A small sound classifier, trained from scratch: width 256.
Rows from block 4 of a small sound classifier, named by matrix and row number. Rows with one number belong to one neuron. Each number is 128 + 32 x the weight over its row's rms, rounded and kept within 0 to 255. All counts start at 0. After the name is the row's rms in percent of the matrix's.
After each neuron's rows are labels from the 100 clips, of 14976, where the neuron reaches its largest size: "loudest band" is the band of the loudest frequency at the time of the peak. Only what is clearly more common there than usual is listed. The data: short pieces for a synthesised band: melody, chords, bass and drums. In brackets: how many of the 100.
# gate: MLP gate (model.blocks.4.mlp.gate.weight, 512x256), inputs 128-255
# fc1: MLP up (model.blocks.4.mlp.fc1.weight, 512x256), inputs 128-255
# fc2: MLP down (model.blocks.4.mlp.fc2.weight, 256x512, transposed), outputs 128-255

gate.22 113 [147  66  99 123  82 138 112 142 128  78  74  92 151 117 170 193 104  99 133 149 143  85 122 129 142 127  78  69  93 181 136  49 171 151  74 120 104 140 154 163 144 158 108 140 197 115  67 164 109 153  93 114 107 111 100 123 144  69 127 134 103 133 119 130 111 121  65 131 112 101 109 125 116 134 152 197 159 103  95 128 114 133  37 188 156 177  98  63 177 145  96  95 170 131 105 171 116 104 153 147 109 113 148 129  97  62 174 130 155 131 163 134  71 110 127  94 116 122 104 147 117 122 113 103 102 104 108 126]
fc1.22 110 [159 107 118  99 103  91 109 149 116 181  53 147 132 143  78  99 164 201 101 133 108 144  96 183 102 148 130 166 138  96 125 182 134 133 128 117 120 100 124 119 129 143 148 122  79 162 160  31 125  61 157  95 172 115 137  90 144 141 134 101 120 120 112 152 163  93 130 111 138  96 119 146 189 129 136 134  89 132 178 126 137 130 180 146 143 166 117 194 156 193 208  88 163  74 143 110 142 142 108  90  99 122 146 140 146 165 137  85 157 108 124 168  79 144 137 113 136  97 144 115 118 117 117 110  80 173  78 167]
fc2.22 102 [123 151 138 189 182 129 106 136 160  90 122 141 124 137 130 157 113 152  75 130 182 159 115 121 125  91 142 180 218 122 143 115 175 104 116 107 136  80 210 152 116 186 202 104 100 103 113 109 124 117 101 132  97 134  86 138 159 155 208 197  67 115 136 120 145 121 140 116  96 147  97 124 149 128 127 127 174 120 129 138 165 156 104 140 146  97 134 119  92 122  85  81 108  73 128 128  98 193 128 171  89 132  98 144  99 122 153  71 135  86 159 133 169 148 176 124 202 108 203 122 114 170 136 137 138 149 136 110]
loudest band: 500 to 1000 Hz (35)

gate.305 111 [166 139 111 158 104 176 153  95 114 174 141  91 157 122 195 132 140 137 142  92  96 118 144  81 153  88 106 141 157 151 117 181 121  64 126 141 154 138 115 107 115 133 105 142 107 160 131 123 136 104 177 172  98 156 125 126 132 141 122 121 131  87 120 174 143 131 182 138 169 106 138  61  67 145  67 183 113 166 154 118 117 114 169  80 126 173 101 117  68 160 142 160 191 123 100 135 201 135 164 117 113 115 138  97 162 138 133 174 140  79 137 148 153 125  87 104 101  97  85 137  92 201 122 143 109 120  96 205]
fc1.305 117 [134  91 112 106 135  90  82 164 162  77 117 177  69 136  63 141 111 120 134 168 154 164 130 162 145 160 168 107  57 123  94  98 212 185 123 113 121 139 156 116 159 117 145  83 136 112 120 120  99 147 110  91 157 131 163 122 111 110 107  90 120 163 155  90 146 145  43 110 135 141  83 181 147 127 131  90 134 102 170 145 108 116 136 162 115 107 150 105 141  87  96 132 124 169 100  93 136 121 108 133 104 171 127 165 113 139 153  46 124 169 123 121 121 100 182 142 133 114 191 124 149 111 127 108 139 156 173  44]
fc2.305 123 [137 110  54 163 116  93 150 156 120  94 115 193  90 128 108  85 152 136  72 132 183 135 162 120 138 149 136 152 170 157 141  76 151 132  87  99 161 178  72 117  97 108 128 144 141 131 157 174  98 106 115 129 172 118 125 142 151 155 157  73 100 110 109 125 133 121 167 132  94 143 128 148 105 137 137 182 157 122  87  95  69 185  72 162 103 117 164 116 106 125  95 120 138  98 175 182 136 169 156 178 151 105 135  98 109  59 103 166 109 165  99 101 106 173  95 157 179 141  98 131 174 159 123 140 193 131 136  75]
loudest band: 250 to 500 Hz (49)

gate.309 104 [100 118  53 149 168 151 115 171 117 124 128 189 129 133 142 112 145 167 167 147 123 152 134  85  65 127 112  94 150 148  99 109 187 146 131 177 126 128 142  85 138 117 178 151  87 135 101 183  85 109 149 155 150  87  93 104 101 114 108 106 111 166  78 154 123 107 133  71  69 139 157  98 141 119 129 130 175 131 160 100 107 125 152 167 140 176  35  83 130 172 151 109  93 104 148 105  91 162 119 173 128 161 104 127 204 101 194 195 145 127 127 177  89  83 165  72 123  99 124  81 134 177 118 107 196 110 100 125]
fc1.309 111 [153 118 125 140 127 133 121 128 132 121 138 112  91 126 106  81  79 136 105 153  90 123  43 142 106 104 142 139 161 103 148 124  98 147 134 110 128 158 152 120 118  91 146 158 152 143 174 126 169 149  60 135 133 123 110 169 172 159 157 174 127 104 135 163  91 151  96 125 210 153 112  90 127 180 179 146  86 107 158 155 129 136 116 163 118  86 115 130 114 102 109 132 145 124 132  88 152 114 145 131 145 165 171 155  89  93  68 163 124  56 150 148 138 116 140 130 117 101 150  98 107 192 178 144 129 167 159 154]
fc2.309 101 [114 145 102 143 133 178  91 148 125 169 109 122 149 124 159 129  75 164 110 123 144 100 146 138 115 131  89 129 110  72 201 144 147 125 112 101 124 171 101 120 102 122 170 104 102 115  85 128 183 178 118 130 137 107  71 161 140 108 129 101 105  83 183 113 145 164 102 120  82  69 107 154 176 111 122 117 178  79 122 128 127 123 104 171 177 117 141 155 103 102 112 127 141 185 122  78 120 113 170 150 156 136 180 153 186  57  98 146 189 130  90 135 174 147 128  78 177 112 134 149 106 179 151 120 114  89 128 141]
loudest band: 250 to 500 Hz (52)

gate.1 108 [108 109 141 119 111 163 140 117 118 138 152  88 163 127 123 163 111 116 131 108  87 176 135 152 230 128 119 192 143 154 117 140  95 126 129 124 110 134 152  90 182 134  76 151  85 104 131 100 150 120  93 168  91  86 168 142 125 173 148 137 171 203 103 104 127 117 132 105 151 100 150 158 154 126 207 145 158 153  87 139 152 153 118 139  56 164  82 134 144 148  99 197 121 173 126 136  54 152 136 109  33  90 134  94 150 122 194 177 107 152 159 157  95 153 113 134 147 156 175 151 121 132 104 193 180 121 113 143]
fc1.1 108 [156 146 147 120 103  84 130 151 112 130 137 152 142 129 136 110 117  56  94 145 160 102 133 124  74 171 161 126 155 126 101 140 124 101 103 179 147 147  96 138 108 119 166 110 163 187 114 156 156 131 109 162  80 139 116 126 105 119 154 124 115 127 164 176 127 156 163 153 146 101 141  77 133 147  59 117  50 107 141 131 202  96 179 117 156 120 182 106 133 132 129  11 145 102  71 173 206  88 131 113 168 151 162 200 105 153 105 113 164 125 159 128 131  97 137 117 130  98 101 113 164 120 107 109 139  98 152 123]
fc2.1 111 [ 88 140 166 101 135 145 108 119 134 112 124 124 140 115  89 130 145 130 144 135 174 152 114 186 106  78 132 143 154 127 145 129 143 169  84 166 136 117  87 139 125 156  82 159  97 143 150 147 119 175  90 147 163  85 142 158 127 139 116 116 120 103 134  42 146 133  45 193 182 130 140 149 123 107 167 151 133 108 142 138 136 148 154  94 114 101  91 148 174 123 170  54 113  97 129 112 165 119 132  98 181 142 150 141  79 178  95 155 142  71 138  66 127  44 179  59 113 110 132  72 153 159 182 140 206 146 138 108]
loudest band: 4000 to 8000 Hz (40)

gate.171 092 [179 145 121 156  94 149 147 158 135 118  91 171 117 178 158 138  70 156 145 119 146  96 140 124 145 108 162 142 133 109 123 153  51 136  94 176 110 140 121 131 122 121 159 109  83 117 133 140 123 194 119 182 102  94 105 180 126  84 115 162 126 133 144 130 139  96 112  78 191 145 150 139 180 144 116 131 186 143 112 133 158 106 173  88 161 136 126 104 123  73 134 134  87 182 135 155 102 162 162 120 130 171 159 128 109 108 145 102 108 171 128 136 106 157 115 129 149 116 198 169 148 160  96 160 158 102 134 151]
fc1.171 091 [ 78 120 136 146 193 145 149  92 117 116 186  83 118 114 156 124 128 101 153 181 108  96  92  97 135 150 123 152 114 142 152  43 147 131 151  57 109 132 120 133 141 138 117 128 176 107 145  58 105  48  85 108 163 184 188  94 110 130 160 116 107  75 157  90  96 135 144 126  97 121 121 141  55 154 156  75  93 104 138 106  94 135 101 164  80 109 197  99 135 168 145 119 114 123  95  60 175 130  93 192 157 130  77 109 138 144  73 147 120  96 139 127 177  85 130 156 114 184  50 140 110 117 140 123 145 143 122 150]
fc2.171 106 [109 113 133 132 160 115  82 198 110 179 157 111 123 173 158 192  81 128 114 161 129 126 171 118 187 123 173 164  60 164  61 137 140 122  99 166 128 104 117 151 119 135 133 106 140 198 109  64 127 166 132 115 164  46 148  81 102 118  55 128 118  77 186 152 133 129 151  85 156 166  87  96 190  55 211 117 149 170  94 116 174 118 176 142 133 142 164 129  79  86 120 168 138 149 153 182  81 104 110 105 152  91 129  89 140 104 161 156 159 149 107 184 142 126 165 111 119 110 136 160  97 133 154 162 126  87 139 121]
loudest band: 500 to 1000 Hz (34)

gate.486 084 [149 198  77 138 104  84 123 133 101 149 146 120 127 125 116 209 145  93 126 125  96 137 130 166 138 109  97 184 187 139 176  86 123 148 149  68 148 149 143 147 156 140 132 101 128 178 131 122 164 107 173 161  80 129 131 153 137 128  85 164  70 118 136 106 166 115 124 145  99 127 110 123 181 179  62  88 138 172 182 134 108 111 142 102  75 142 179 136 172 161 112 149 130 173  93 173 147 124 108 109 162  81 175 136 156 155 146 133 181 167 125 176 108 183  89 111 127 147  70 105 200 147 140 142 151 115 117 134]
fc1.486 078 [144  91 105 161 123 144 108 197 165 134 133 156 127  97  80  98 157 112 173 125 173 121 116 121 149 142  99 143 127 135 152 101 107 104  83 113 146 119 107 147 108  86 100 108  90 131 122 173  89 159 135 114 150 158 147 105 105 113  32 108 135 163 127 119 116 229 156  89  96 102  99 113 167 135  95 100 119 124 112  76  78 152 173 119 192 120 122 145 129 189 129 171  74 105 120 145 121 146 128 128 178  64 145 112 169 153 142 160 113 128  78 135 116  93  92 157 138 151 156 104  58 117 165 124 132 105 164  57]
fc2.486 088 [ 53  94 104  82 171 144  50 135  97  81 128 142 149  96 141 157 104 136 127 163  89 151  98 121 196 107  89 147 134 126 108 186 134 109 119 118 101 109 146 156 122 169 153 132 133  57  81 116 153 122 165 129 135 196 120  34 115 150 111 167 137 142  81 137 122 124 113 128 140 102  93  80  83 118 113 101 151 182 128 139  69 148 118 161  80 135 134 138  94 100 138 114 135 163  43 114 144  95 133 116 128 171  82  94 127 138 138 176 120 150 130  86  71 157 177 120  93 140 179  85 126 158 147  87 132 142 111 135]
loudest band: 4000 to 8000 Hz (36)

gate.69 103 [ 62 117 107  83 150 137 172 110 187 131 109 157  89 121 114 112  59 112 169 158 109 132 117 125 106  82 166 121 123 130 110 168  70  85 167 112 136 121 110 123 148 140  80 100 114  85 116 135 142 149 112  92 195  97 126 152 146 189 143 156  45 125 120  83 136 144 124 180 129 108 113 149 124 130 151 143 165 106 106 114  88 118 108  94  95 142 121 116  85 148 124 109 144 132 209 111  93 126 142 132  96 133 119 104 142 184 149 154 113  89 171 102 138 129 164 123 188 169 149 118  59 150 123 119 136 120 108 124]
fc1.69 108 [110  82 140 129 199  81  84 122 168 121 155 124  95 183 129 137  91 149 146 140 158 182  72  89 169 165 153 136 141 131 142 155 173 179  73 198 108  85  80 157 116 160 104 119 108 131 125 110  68 147 140 100 110 106 117 140 113 113 112  76 138 102 155 133  75 116  64 131 116 142 134 103 115 164 140  98 170 130  88 196  67 123 144 143  92 139 156  84 177 170 124 124 103 139  86 137 175 119 109 128 103 102 119 170  96 144 105 165 104  67 125 124 137  98  66 115 111 142 142 127 164 125  60 133 116 205 104  94]
fc2.69 103 [122 147 122  54  62 132 173 128 149 117  76 114 212 129 165 144  93 125  76 137 131  87 156 129 143 121 134 189 102 154 219  82 163 106 115 147  77 156 177 127 108 103 158 158 106 128 105 105 126 122 128 143 150 108 150  95 157  90  88  83 158 155 144 118 102 119 158  72 107  96 114 187 108 114  85 107  92 175 163 171 126 160 107  69  65 172 144 146 130 108 122  84  64 122  91  91 163 183 142 145 106  93 167  61 132 162  96  99 138 130 113  93  94 142 105 153 113  99 164 187 132 111 191 102 130 110 144 115]
loudest band: 250 to 500 Hz (48)

gate.197 102 [114  98  76 159  83 117 139 145 119 150 145 159 159 139 146 152 151 145 111  92 159 137 157 138  98 103 114  99 146 130 137 134 156 109 106 176 114  90 159 134 134  85 115  91  85 153  85 109 144 155 101 158 130  63 145 201 186 192 162 151  69 167 139 174 156 179 138 119 132 117 137 107 145 170 123 147 124 180  90  74 104 119 137 129 138 132 140 144 132 177  71 137  98 186 165 125 172 123 181 150 165 109 146 115 128 123  92 203 133  58 115 181 141 124 101 150 133 163  93 110 111 165 126 209  98 143  90 177]
fc1.197 100 [118 154 102 103 115 100 109 119 145 146 147 149  84 165 176  98  97 172 175 107 158 143 115 163  97 132  93 164 164 116  79 147  40 103 135 114  95  81 194 103 179 134 149  84 167 170 138 112 112 111 102 177  76 164 185 154 141 143 154 116  96 161  58  66 139  83 103 141 155 135 135 120 146  76 169 126 186 124 152  67 104 180 124 157 144 113 133 120 151 119  63 158 114  91 119 138 164 114 183 117 132 164 129 155 133  64 132 131 133 109  49 109  80 126 142 144 144 118 150 147 118 129 105 156 159 138  85 167]
fc2.197 103 [ 84 218 160 206 138 103 141 134 154 124 136 131 151 148  81  73 137 104 105 116 102 102 108 137  56 146 136 113  82 134 141  86 100 119  82  74 168 165  61 150 137  66 123 138 151 114  96 151 130 148 198 168 132 143  95 120 144 123 141  90  94 214 102 143 170 104 108 135  92 133 173 172  88 118 126 121  88  72 138 102 176  88  94  94 154 129 123 155 131 169 113 104 181 138  78  96 127 210 121 119 149 109 122 133 134  93 134 114 137 101  53 136 136  88 135 101 195 157 142 145 104 127  80 171 167  83  59 124]
loudest band: 500 to 1000 Hz (41)